python train.py --arch="convnext" --model="image classifier" --dataset="larger renderings of crowded toy scenes" --train_examples=90422 --image_size=32 --crop_scale_min=1 --horizontal_flip=false --translate=0.12 --targets=["largest object"] --num_classes=30 --isotropic=false --norm="layernorm" --activation="gelu" --mlp_ratio=2 --inner_norm=false --drop_path=0.1 --patch_size=[2, 2] --depths=[3, 6, 3] --widths=[64, 128, 256] --kernel_size=7 --label_smoothing=0.2 --loss="cross_entropy" --init="xavier_uniform" --residual_init="none" --optimizer="muon" --muon_scale="spectral" --lr=0.016 --momentum=0.9 --nesterov=true --orthogonalizer="newton_schulz_5" --adamw_lr_other_params=0.0012 --grad_clip=3.0 --steps=23700 --batch_size=128 --epochs=33.5 --lr_schedule="wsd" --decay_fraction=0.2 --final_lr_fraction=0 --warmup_steps=710 --weight_decay=0.02 --adamw_weight_decay_other_params=0.01
Rows from block 3 of a small image classifier, named by matrix and row number. Rows with one number belong to one neuron. Each number is 200 + 30 x the weight over its row's rms, rounded and kept within 0 to 999. All counts start at 0. After the name is the row's rms in percent of the matrix's.
After each neuron's rows are labels from the 100 images, of 14976, where the neuron reaches its highest value: "strongest on" is what is common among them. Only what is clearly more common there than usual is listed. The data: larger renderings of crowded toy scenes.
# fc1: MLP up (model.blocks.3.mlp.fc1.weight, 256x128), inputs 0-127
# fc2: MLP down (model.blocks.3.mlp.fc2.weight, 128x256, transposed), outputs 0-127

fc1.239,108,195,238,201,159,218,181,212,195,187,224,208,158,223,240,187,185,179,251,184,174,233,177,199,233,213,146,211,145,145,196,212,232,182,226,183,209,170,179,209,300,192,252,221,193,225,188,116,227,241,219,218,226,185,192,183,198,193,183,190,202,186,165,224,274,207,189,199,195,221,218,226,164,180,179,261,214,209,224,198,144,205,195,187,229,247,173,226,207,167,184,179,215,153,259,168,159,187,216,242,217,187,179,177,211,227,191,221,192,194,222,187,172,234,235,207,243,289,213,192,245,195,164,194,172,214,185,166,240
fc2.239,102,174,160,199,211,211,194,198,185,195,219,190,207,252,227,209,190,197,183,198,199,203,271,158,256,214,164,211,196,179,235,210,171,254,218,166,242,186,168,179,171,206,179,208,190,156,230,166,262,219,197,186,235,220,216,208,215,209,141,207,171,209,207,218,190,252,232,187,222,286,204,237,266,194,180,180,202,198,205,185,173,170,213,204,227,149,140,168,196,299,180,201,195,189,224,215,165,252,201,201,199,213,194,182,204,248,201,210,264,190,189,205,245,208,191,259,189,202,234,182,239,245,181,259,234,210,176,171,175
strongest on: umbrella

fc1.18,102,199,193,206,201,230,215,228,188,212,238,245,225,216,215,208,224,135,205,167,197,220,170,216,146,199,200,186,187,217,220,184,189,234,172,226,180,197,197,225,228,179,215,131,203,176,159,133,224,211,145,148,237,181,205,212,189,217,185,225,227,186,236,204,182,184,166,231,233,212,225,299,219,230,244,179,185,201,149,206,151,197,218,202,145,216,230,254,184,156,202,238,243,261,194,190,212,206,205,256,246,228,179,186,173,214,219,210,189,173,275,228,215,208,184,183,205,231,193,289,173,231,202,219,208,203,200,221,183
fc2.18,101,220,172,207,201,244,148,171,191,184,250,198,219,180,166,217,197,157,172,185,118,174,247,181,178,180,227,192,198,157,180,166,203,217,232,171,213,204,180,171,174,190,186,227,220,225,202,206,246,220,214,195,154,240,162,208,217,94,199,197,228,193,190,252,244,161,147,202,174,206,221,216,192,244,186,237,183,174,205,202,197,249,167,243,187,156,180,181,233,204,217,150,180,191,215,281,182,196,179,190,188,178,200,210,273,215,182,201,247,169,234,215,203,201,169,212,221,265,217,209,183,255,231,215,211,178,204,201,170
strongest on: mug; pine; largest object: mug

fc1.219,109,293,204,182,230,203,181,224,151,176,218,169,173,198,214,244,237,135,232,140,233,264,193,171,170,223,170,202,227,222,198,262,216,181,185,201,230,160,209,250,221,166,208,134,182,189,197,217,220,206,219,244,222,164,185,174,199,171,184,209,193,190,232,248,162,198,191,189,214,173,199,174,192,228,204,184,211,196,194,202,210,233,191,197,214,173,198,146,238,233,200,149,221,243,221,226,219,183,203,265,218,181,161,250,151,202,231,194,213,161,214,185,215,189,226,209,228,205,215,235,175,207,267,210,238,171,191,248,263
fc2.219,097,240,238,201,177,248,260,194,182,156,164,188,185,207,205,185,194,216,199,221,199,181,253,213,226,236,166,165,157,186,178,223,171,218,198,225,225,230,207,194,200,159,211,205,211,216,216,189,230,200,180,220,192,179,224,177,155,158,174,241,187,183,252,176,211,257,219,197,207,214,195,207,167,237,217,230,226,189,247,208,164,245,255,255,137,232,235,205,192,249,245,216,182,169,192,205,209,173,152,185,222,164,213,187,171,243,214,192,183,170,188,218,202,186,136,195,205,166,226,133,206,210,207,257,127,290,187,202,225
strongest on: umbrella

fc1.114,080,255,195,202,165,169,179,179,162,260,201,233,232,175,232,213,192,190,228,213,178,260,189,186,203,194,180,230,183,223,211,167,155,197,243,219,174,168,235,172,242,199,157,163,182,199,205,139,179,205,157,178,163,222,188,188,222,211,228,220,237,170,250,230,249,248,135,152,176,233,188,194,214,216,185,171,243,173,256,178,188,253,165,166,161,191,237,228,152,251,193,186,236,211,192,182,249,218,200,199,219,217,205,161,230,194,262,190,203,229,227,218,192,171,270,216,204,186,177,235,202,231,197,182,234,247,182,219,183
fc2.114,086,253,195,196,222,200,196,179,194,188,228,202,171,200,165,168,256,220,172,145,156,255,145,160,182,173,195,224,148,199,177,211,203,224,229,188,167,167,178,220,199,193,166,156,203,150,189,136,206,197,241,230,197,195,228,173,223,213,183,224,120,222,140,218,211,147,196,186,217,238,269,223,186,213,210,165,199,173,220,180,175,178,198,241,183,192,264,237,258,188,196,210,207,196,173,249,222,232,179,198,244,225,210,172,222,215,156,163,234,199,197,154,204,203,164,218,219,221,246,181,211,242,182,204,210,151,179,251,192
strongest on: mug

fc1.48,090,248,216,183,212,186,166,197,217,256,224,241,258,184,222,181,231,143,245,239,233,198,161,199,178,203,131,204,167,168,236,198,189,226,206,218,224,202,267,232,198,156,208,201,185,197,228,163,182,219,176,220,243,192,222,158,222,181,237,232,211,212,174,227,214,259,237,234,218,143,189,185,174,213,214,127,214,212,193,171,166,203,212,211,222,243,179,235,230,253,194,164,204,210,215,162,146,205,201,200,244,220,188,155,247,164,222,232,215,244,209,242,200,188,210,227,241,213,205,201,183,256,263,202,231,206,210,175,223
fc2.48,088,236,275,211,172,173,149,181,256,181,189,189,194,168,170,193,201,193,201,166,105,209,209,168,209,172,177,183,218,179,200,229,178,230,235,181,227,203,245,173,152,259,223,199,190,185,230,211,161,172,183,250,195,236,196,231,211,155,201,200,209,204,143,165,194,193,180,228,167,173,157,199,202,181,216,224,188,153,218,228,205,243,186,208,182,210,187,210,242,218,183,151,162,211,226,267,189,233,199,222,190,173,236,177,238,163,196,157,173,179,231,154,185,195,145,181,173,223,220,199,181,231,151,181,213,155,227,190,129
strongest on: mug; largest object: mug

fc1.172,101,246,211,177,187,256,226,185,183,220,184,195,222,229,220,145,248,166,181,264,201,226,233,238,147,200,222,151,203,217,212,170,177,226,246,210,245,249,179,195,199,167,217,158,213,240,191,216,116,221,203,279,227,202,230,177,215,162,172,191,195,198,239,223,193,187,192,179,181,198,208,195,178,194,167,135,155,198,195,224,236,146,224,166,180,222,219,227,179,166,192,188,170,178,165,203,202,133,242,192,184,189,218,140,211,162,206,190,197,225,212,189,252,167,162,230,227,153,202,222,182,219,228,174,183,189,174,161,170
fc2.172,099,247,213,200,154,208,244,219,181,212,194,171,211,212,203,202,137,187,199,205,154,207,232,203,222,211,132,207,196,202,169,203,203,184,210,212,191,215,160,193,197,163,208,268,155,154,258,206,252,190,165,169,162,206,161,258,231,144,159,205,183,204,194,134,166,216,225,216,189,254,210,192,204,193,184,236,171,165,199,185,135,192,190,194,152,207,214,186,192,231,195,224,196,204,218,162,181,160,192,210,177,152,177,148,248,161,179,247,226,218,127,203,206,211,221,191,202,176,173,147,148,257,180,179,173,207,183,219,228
strongest on: umbrella

fc1.142,102,200,212,220,198,212,208,211,204,167,243,230,226,200,223,181,168,197,170,182,233,217,188,238,178,240,226,198,201,211,205,179,152,190,205,195,194,250,169,221,160,176,160,194,221,198,163,182,154,174,182,172,192,203,191,171,197,207,231,180,172,148,231,257,155,178,264,175,172,186,203,201,229,213,218,179,179,250,199,197,159,242,222,206,244,156,252,143,253,178,184,171,228,227,203,214,196,220,227,145,209,296,233,182,206,223,208,177,200,205,239,192,214,257,209,198,219,156,199,164,253,216,238,108,226,201,186,219,244
fc2.142,105,221,197,186,236,174,194,219,216,208,165,166,200,236,194,223,144,230,224,229,177,220,248,217,191,246,192,213,194,179,193,177,190,200,241,219,196,183,137,143,245,191,147,214,166,193,182,215,268,186,237,236,191,200,186,206,106,211,190,222,200,200,214,199,188,249,175,171,232,168,184,166,258,202,232,188,226,221,204,210,169,184,210,193,251,225,216,209,158,189,226,149,204,156,195,216,209,216,254,227,189,198,212,201,187,252,173,217,185,184,129,229,246,170,206,163,204,139,237,158,256,233,235,163,168,173,189,216,227
strongest on: umbrella

fc1.13,092,202,185,202,172,193,192,249,224,165,230,263,192,214,174,150,183,182,139,274,127,206,168,177,232,196,175,148,167,135,203,230,210,238,243,208,183,201,253,243,187,225,207,227,189,238,179,187,161,194,168,208,196,233,240,228,187,183,208,276,186,199,218,171,219,228,184,155,196,186,243,126,195,203,225,245,213,230,217,261,174,256,208,181,227,212,154,197,173,244,191,177,219,228,205,223,185,191,186,223,197,204,177,150,217,220,199,202,209,206,159,216,181,204,228,254,182,161,208,193,186,225,206,209,235,238,225,195,208
fc2.13,103,169,237,217,168,187,148,211,197,273,181,204,169,184,231,180,151,183,186,186,160,236,228,190,155,160,234,189,187,169,224,227,206,228,275,207,216,175,176,216,146,217,194,188,156,221,221,242,175,246,212,201,193,189,192,150,176,167,179,189,203,170,233,216,200,215,270,236,154,182,225,211,240,198,249,182,218,229,231,203,191,227,173,214,193,219,190,243,227,207,205,175,190,217,222,216,180,224,261,158,212,155,247,179,205,228,228,213,160,196,252,181,196,249,204,153,194,162,155,202,141,242,207,191,213,151,149,183,216
strongest on: mug; largest object: mug

fc1.98,106,217,231,211,180,202,166,208,205,250,217,181,208,204,246,227,155,272,196,230,181,133,188,149,234,197,170,178,235,120,229,240,232,206,252,237,210,226,203,241,204,163,168,178,171,180,225,203,111,150,189,178,186,168,175,185,210,193,162,200,219,217,156,219,191,245,199,181,160,217,195,129,148,176,186,237,195,188,205,178,173,204,201,164,220,194,179,180,157,249,210,208,198,224,239,163,184,152,234,183,230,220,203,175,222,201,175,227,176,199,230,199,221,177,186,241,148,175,188,235,201,218,224,207,243,194,196,178,238
fc2.98,104,252,230,214,175,201,183,222,159,187,215,223,206,207,213,174,169,167,198,184,242,191,189,186,223,207,198,199,162,174,170,263,183,164,185,249,209,228,148,203,180,199,183,270,162,189,178,242,163,233,232,203,218,170,165,181,217,151,163,134,224,216,225,225,193,194,174,177,179,224,214,241,148,216,201,243,175,167,210,176,235,235,172,258,171,174,225,171,177,253,198,195,185,229,189,207,154,257,226,193,184,191,225,198,210,224,245,197,274,173,259,230,194,169,175,210,169,202,245,236,180,194,224,227,232,248,143,191,207
strongest on: mug; largest object: mug

fc1.112,095,171,221,199,197,162,180,205,179,156,169,245,208,220,202,217,141,238,210,231,190,200,227,229,157,267,247,172,224,143,157,233,128,172,191,232,211,201,158,167,194,236,145,203,204,181,173,160,202,111,186,230,228,185,168,217,187,225,226,204,216,188,191,198,199,187,190,190,204,223,203,184,141,208,184,198,205,239,208,184,247,226,174,196,190,179,248,162,187,204,222,186,279,213,198,234,199,186,238,215,226,252,177,177,214,166,232,195,213,235,281,177,216,194,195,139,149,201,188,207,225,211,188,246,200,216,207,175,213
fc2.112,104,196,263,214,181,220,134,232,233,211,210,232,201,219,180,232,187,187,198,177,157,208,133,187,210,168,198,159,243,239,142,202,195,232,193,183,232,168,164,206,182,180,210,192,194,235,241,211,225,207,166,193,141,210,215,188,224,192,214,153,180,174,197,240,193,241,199,208,157,209,238,196,276,209,228,202,163,194,220,218,195,220,239,196,277,155,171,195,177,271,173,213,176,215,153,149,208,216,237,195,177,158,217,154,232,177,226,201,206,217,209,208,231,202,154,221,250,196,157,202,227,248,247,209,202,169,233,221,157
strongest on: umbrella; largest object: umbrella

fc1.237,110,189,192,176,184,193,189,187,208,209,119,201,193,169,208,247,160,188,131,192,279,221,209,152,231,192,228,234,158,194,225,215,194,160,185,207,223,172,204,223,230,195,104,217,199,228,201,192,150,204,193,164,210,179,204,222,210,235,201,255,240,203,171,202,196,157,193,206,180,211,181,175,145,190,228,185,206,211,256,147,245,230,234,190,233,188,180,204,182,209,214,170,278,234,184,206,101,170,181,217,251,220,197,234,199,192,173,211,169,209,248,204,188,179,202,178,198,192,173,201,215,188,258,179,178,191,181,185,222
fc2.237,103,232,172,225,203,196,173,186,191,210,213,213,233,191,232,225,216,196,177,189,229,221,255,168,237,212,220,237,195,171,221,222,244,193,152,232,167,211,234,162,162,179,210,207,200,180,243,157,188,218,188,188,187,179,186,214,207,164,202,147,237,200,245,226,183,260,245,150,212,218,264,189,165,208,199,155,230,165,177,174,189,258,202,211,181,201,219,204,204,220,180,209,162,249,191,215,263,236,204,174,202,197,156,243,197,257,181,171,240,214,267,181,186,217,225,216,188,211,215,195,184,208,317,204,196,238,196,244,254
strongest on: mug; largest object: mug